python train.py --horizontal_flip=true --method="moco_v3" --mlp_ratio=4 --projector_hidden=512 --shampoo_beta=0.95
Rows from block 4 of a small self-supervised image encoder, named by matrix and row number. Rows with one number belong to one neuron. Each number is 128 + 24 x the weight over its row's rms, rounded and kept within 0 to 255. All counts start at 0. Numbers have three digits each.
After each neuron's rows are labels from the 100 images, of 14976, where the neuron reaches its largest size: "top examples" is what is common among them. Only what is clearly more common there than usual is listed. The data: rosettes with rotational symmetry.
# u: gMLP up (value half) (model.blocks.4.mixer.u.weight, 768x384), inputs 77-153
# v: gMLP up (gate half) (model.blocks.4.mixer.v.weight, 768x384), inputs 77-153
# out: gMLP down (model.blocks.4.mixer.out.weight, 384x768, transposed), outputs 77-153

u.615:147135142143094115141118124081145176112147203136127128107168137100133115116124143113131123143130103160145098118120130137122136153124138111153109129130121132109191150117176072083148106106161122098098137126122102112096162166100136121
v.615:111129132129074108094123129086105124113123157173145133118104089137106131120165129122124128110112126146120122087124137133163128118145127126135136164096109111173161122145149124106149077119143110098118156102164109115117159117070157091
out.615:163093107095113141138144183151109101141140072105130146147107129155103141154177132121133141098130130078133131128130155106153081135133077164132132149132125122132065095115136145140134147140109147166131100105114122166142115130153154177
top examples: cool; dark

u.10:079103122160092148101124148114129167162097134086102140171117145150157135152123140134151139159113098112120127144157105131089130150116148140136131155104125131124135115175106113164165143107142162137106100088135124120113154142113142108
v.10:096143169095112146132105132115102105106183095119120098149171117135125098109141112123118065121123164112095173090160121080119146128137170133123129170128162135109157091131133138111128138148106122134134108119096108134128116114114162093
out.10:134158087118119136152135143112125125085121138140129145131105129101159134123147116151144147155137120218144133130126095115136169102114143117103160108117159123105134098117155114134120118110187066138117152137121102119142128126156106145
top examples: off centre; pastel

u.691:159111117167116130120110126101136154119130157107156093143173170100165091107116130162151121166174117133148117120135135131133171102141124120173128145156125127085130147111166125111089120154171144159100100088115147148144144092113155122
v.691:106110140143121159091157155162117099090108112109080127127092128089124128117160129161116121116148128115094144133121110087166099094126123116118131071161156100116110169164103106088099121111136120156123139152138130151086183138143145117
out.691:106136142127145115125130163095166103104158151084125158119107099105149075154144089118082126128105156118115133091113115147115135177099181104121118125118127127130133148086133137068144138139127105092138139119110102146105124168131140112
top examples: dark

u.688:116129114133113102096117112135155142125133112155134167101130161100104128128096127133124129135132098115134184143118152103158113141161142140155110164116105073144120116110072185130139181118108126153151170087112161153114149117123148142
v.688:149166111192163164138122125134152151087112162121121104138165149103169101114163161106140106100104094143128111103110113134138138133111187109119122145107116124133087116138127077112133111183140133143116132157141163126120101102180136136
out.688:115111124153119117116098115122082181110109134123123114122132140153102162144118118110132150134126152105130123141128133111084141141161114142124153130132137124125125120159144109118166129150143126114084100153105094111148061165110108144
top examples: off centre; dark

u.754:130117144091164126108122154093118150135132123122084146167110133130176087148110117151129146152115145160104105113097100121115099129157157143193135112155129099105159125122132105130109168118118112085140135149129160127170123123153153076
v.754:127140136110122111105184139143108127154105133079135196163116088149121112153131157184139120139094098152119091114143133145149147151137120099133138115134140129085163157118105131163113152150150116068087113151144157117103119162133098082
out.754:139182150161137109137146125186100142146099156139151150144136124172064139163125101108131118105115077128092092149121126149106135159124131090122135176150137121133093101096150115139140183158119180147096141121136083101130093137114108118
top examples: vivid

u.628:102113119140126118106128098115135168056160169115145104062116113159116129143121131088159152086164097128120106125114129114113088137131085147137113103111083090121152114127124120171125147153123161104135129112130100102156141149106117094
v.628:154103159120102171141107098088121171139111131091134098099162131124142134138088116123134113097142153117169077152081175083156114133144091124102159101146120149123111122103084111124113131130088111128184131130093148125103139123154152132
out.628:141106121137131153137155094092110155156126067148154149143098123126121156086135147135125086154079092162163109129141145173110144133102123115120118158149170095124136141105132099057123133105135079117142147143165125154106120101158118116
top examples: off centre; vivid

u.7:105176172131090090176155149100164109144119138135161108162162138105155144107122109183117105112124146142171146130098150129113153142131137117116193143102163112169102151147147133114135142162093090136137119142128157131114132110104137163
v.7:132132138119100176124126092155145122084187145100153129104119119141087143095124193105131130124100175121121141133094155156125119097160114156182098115098103097095102108124078149151101171104098119133144168125091146119087075126117112149
out.7:129137112132150164100120113104116134163141100164105133094108123168095085144133149094111136108137102145081129098152136117168137117155099145172096080139093116102180120104092132162099077097107120133134100109096146077130124171159126109
top examples: cool

u.725:104142128168125105073143112165127131175111135149145151166136161128164138111106087140130104121108111132129111162161160176123126112129148154127159085124153148086120155134082139076110110105150129123099128125092112141129122110147155124
v.725:126134135112140139136125177092114155117128113127161129136134132136149122101143134118178148141116123117103152095156111128109155155089121146110133137110147104168157116145121113168148070109120153140114088139125153175125108162164097116
out.725:147149083116122141162148128112076150100135125101116147119111119124130140167119136139173154139127196113108122095111080124128089112145127083148145203116155119143160078116212104182153168112156142109162094105153116134125104120130123131
top examples: off centre; pastel

u.586:166118101138121151090120194164130097113123112171087142123132146155116144130147178110141183125130120093179095124114117098070151126153125131161129091123111130110141100108095111127097132128166119129108061121144135122140152124068146130
v.586:096127118154124130156115129059156111142128125072130122090128081130102140154131134120142108147111170146141096105143135110138117096140114147164138119129103134092129152155119135164172142121134186081124116143139147121130051120132137107
out.586:100085150158099125120101134116133105134143161079193136149181154106127082112147121137131154171144136121100146127139150126134077135118097125125147106132134118164139164114154173150129084137130118121133151128135130141161124135160127150
top examples: cool

u.170:074128142113050100106115131153090136139102128139113123118097121173109133158168100136170109107149152107126106162098134132150151142122076051116152161087120100155112132130137107148118114081118156119131140099137134098109144091150115127
v.170:090157146117085125090145141128132158122117136125089137142133165149109081122118162128139176130123164143142145159104110173138137139123152115136116138098109193118136152144118108109139064152086101115139086099130104138144100128100113142
out.170:147169064109194125119134091078166123091118134107143143128125100136171118083117156106095126143108093145147137118115133134121113112110183154119109108175092137082122113112145137092122133138108087152165084125117145157125090146139116111
top examples: dark

u.724:109124170106125111135167122142120100136104143153136149119151133175116112145142178114155113152108158093126067117153128082144107132141124156068113158171147106116124087129176084099138132082139131082114146154111083125114116146125150140
v.724:119157101112089153115115089130171142104135136162084158163135150126132121129127108096139132104110126126152121113189117114096155138161186138162166089109160128125124171125143113118137159120145143157151123131131137128155129099125143087
out.724:112105105117165112116097130133141115142162109127092108136138122147163131116122116126116190098124108134143179154146122177117141096116152109159158065096113138142112174120109131195129136151133123135107116083144132122162144073145124132
top examples: grey

u.275:154127105150122099077125086103089172145129150104135163141134134147124152152155118143133147107139095162136142124133132174145136132159118154140117141133108120111109109130112126133076149136132140091133127101147151103118117111142140127
v.275:137109116116151146166136095162082147166136113107119116120098148124141122123145157105147141122134091170139091105117167189127119109114092157169152136153124116174150154151049158149093126125117152128119100140124126126091108122112122127
out.275:136113110125140122147105119128153103142141112135099081113136078107114136114128153149127166143121133142092124075107150123112137119110110127110116141112121106145125110164105130126137147102127113156136110161136121123130133079140154154
top examples: pastel

u.431:150120125129134134101067116144153165103139132101131152131138102102135125122148097122129158103147121112154078115128175092076129153117100134157092109129116158130127143111149166109143160117109097133130134152082179166108110072143117168
v.431:136129103124146131140110117127145120141110113162150110127149099134135092130146159136129079085102160126116155171106145137106089142135101105164132110114179130127139159131151137137130100081130129098128102122141175115129123166116168132
out.431:114097139138117121161148140137120132169158091147156096145144083142149171145085079135169125098129148079118112127142158128130127115112116145141102166156112118160129117118112142083120077147154133115121163133157119126127137124158073117
top examples: vivid

u.322:114122158169162097141118118122109148149170093118078120090147156131103119114141145087119108161145191100132138138162115076127132132091116115105189121147113102077128093113137090137160104133164150159147120133130092156118144118114134142
v.322:098146143153130124165153080123133148114141099124160114128110154081139143126124154159141121099112126120150107126099169150141075111141121120113124154074152103123125125110157132124131115114126097139098136109135139133083177126127143118
out.322:132089102129083153155146151112104111134129087144138108118127073082146193127086129163130160121131104112146115085143146164150127104139148140155122157120154132160158130114120133144103125112086109157091133154140139169109109137120166160
top examples: pastel; ten-fold

u.611:108103107131116129135154128115134129140110106122136154169154166106116119112117122120124152118110137116153133098105120129136151117106143109137132106132106100134154142151131149135155125129143086171111119092154166141106134109142181126
v.611:163103164140144184134158110138127127139088110106133144102171155102110166110129119146110153133163170140113131135107135149134127070134135128095100145137145145169126146104081177138128118131123116147128124142137133098121137151096123132
out.611:135109151097176107132126110117119154077136160152127103105111136149120125097083113159119153112118106152107156058111106121147147111120160121124108157155135129113146103098137151137067098190131151110090098116184128124138161144122138112
top examples: off centre; pastel

u.648:150144150110109119120076104106137115097121135120148141108133109143128134141094095132142117114153126120105109136111109170127106116146141137126116090154090156077136156140135174148107132126172130196136111144133126156098076117133127120
v.648:136153119140127146128157147131132152120153097146112125172115171162141144129091129089132123131126120109089131120141147076114125143139118161142141151105100130135180138148104116176090113147115127099172165138142128115130098108124102119
out.648:134139111130157158144136143158112163151132128100099126161137140140137164072114153093157090113103106141145131082125103108124161152161098133112152144128133109091184098135097140126137135115139158108112144130125106116151127174120114115
top examples: off centre

u.741:131135112064135154108134136107120095109135150098100100110107132175153144130125130113138126095119168145132106079133142124128110171123116094090140138098106083152155123132078103128126159135130145099127123148140165109165104126153132110
v.741:132126102162145120136122108129131117150159101124125113122139106119134102082050095126096150074141133142132156089111126142156137142098103104144126122130104098127178157124099142118127105122123095124120121126146147118118120129142127145
out.741:125129122126133114135113109141146134154124101124160144123133115143120130140104102182095097194149111181112157110135151144129132089124122131112121163137145109107146159145131164129108118091143131143157156160157063150137109139162140172
top examples: grey

u.76:137124135175136152135110137146105149147120063151137141168159116140140100111113097164168122141157107127110124145165132153116122134124176119103092169103112099144156081114119142147076102128112140153137088146103104146125117111149116149
v.76:109117164122128118128175103136134177103069136152125130117104131110106094147147131095088114110129131092109117127134136142120105144175141118108111110132161176127125145111128110119128148069135095130119117126149130129134143129138107113
out.76:096160148106121133141146159137119144153133161104139109148123137101140131144151165142143165135128126136139133164142097132122105107119125146138147116140101137141146128124131114136146119090124121108093141133136099081156092081136150114
top examples: pastel

u.379:109134119142126155071171106120140170133159096118147149078127152112135091081094088123135151121153130128120119097142126132104159148090139139121156126098132127111128116108088111123133117099121134149095154099142102107089146131125113139
v.379:141111128150121137110152124162142123105165158116187107148134132141121126139131125063122143114133142080149137105139093108126171100118121169128139139102081122198076124150114137119138102117104139116120116123168139083093095130147156121
out.379:135153147138129123189108146129113136175149138120128150156138160108148124103109146116084118139076120120126086114083123154128135123120127169137124160157126149112148135138151183156108119100151153131133123120084082159099142122127105135
top examples: cool

u.748:111101130139138138111146118125164069161132089129084153099148139116139107131128209125131132125108154089134150124180182165113121132142141100101092117140142114131132115141085156133137134145158110168161127140133074102114137154130142175
v.748:135128119114091154136115136144129075142092091146107114137142127096163145154120123130120144143113112109113129120182114170127124097125160101139100138139115110083136077106153123106126100138129121161149146112125081140131182091136131139
out.748:166155124097112141131104173113092134156155139088111097128128094114157161113158115124111115119132134149107121110162099138150127097118147150106142154135143145155119141124158149170177105082105194140087117085140149130158123121121150118
top examples: pastel

u.501:146110142150101137146102156121134134136074114140132111124163135130097166116120119130133117106156152148162120178088124154137170074124119131118094122123076130073117114114131096099109095136135134141108118116096139129123133133171156135
v.501:126113155152159103090122140117141099107132129129149121078155140122136091128170131166134096098136115123121165142112109137148145100118106144123139127142149112134157107145102094130129095105144092165124141129106132150140147117149127137
out.501:132145111132134108113102117106129106116123145090138105157119137081116102125130139105123136180146147140048094104081122113141114140116098159128175101117153151123167119123096089185148123152126155129118160113132108134139108089097130069
top examples: off centre; pastel; ten-fold

u.299:148105089145139166149126124139132167141149101153148148095127129107112117157128097115166096127095147143152092159146146120110121125093123134119091108160118113143137139114118145100113152134148118116177142108163171164168134123118125152
v.299:122122065105154164138170138084138141146110157099113071152102117109160118151108129160165111106148099133106159132106102159110105166155104139098158126136107115080155145130114147159137135125145103081158143138129160106125143138083137125
out.299:101115139117113119124118130137122133091126151151089112152126121116138107117144126101101104134167122131120145132137103110173134173117163116085151143125122123116099108125121109136105087105118099148099116124073097141095123133152077114
top examples: vivid

u.380:141142068110089134123166078120097115115144118174166096118107126116080148120153104143134107125130126124144118112169153125102159155162083123149145138092131149114114154152126156130179137141134131107154146135093137140128122113111133164
v.380:169126170083099130127168144129110122141143157100094082124105147120137111104092130152115101149114098140141118102110122114098090103139120095121088127177110101076099187092113139159099181110068132114152144145119146115122139118102102170
out.380:167093190127159136115090146141157151184103146148103132121113140124100112104085147113133110131123120166151097157096122151155128120106141119126124117126089138129101118137146102120051146129116141146129166138093100124141149105130165129
top examples: dark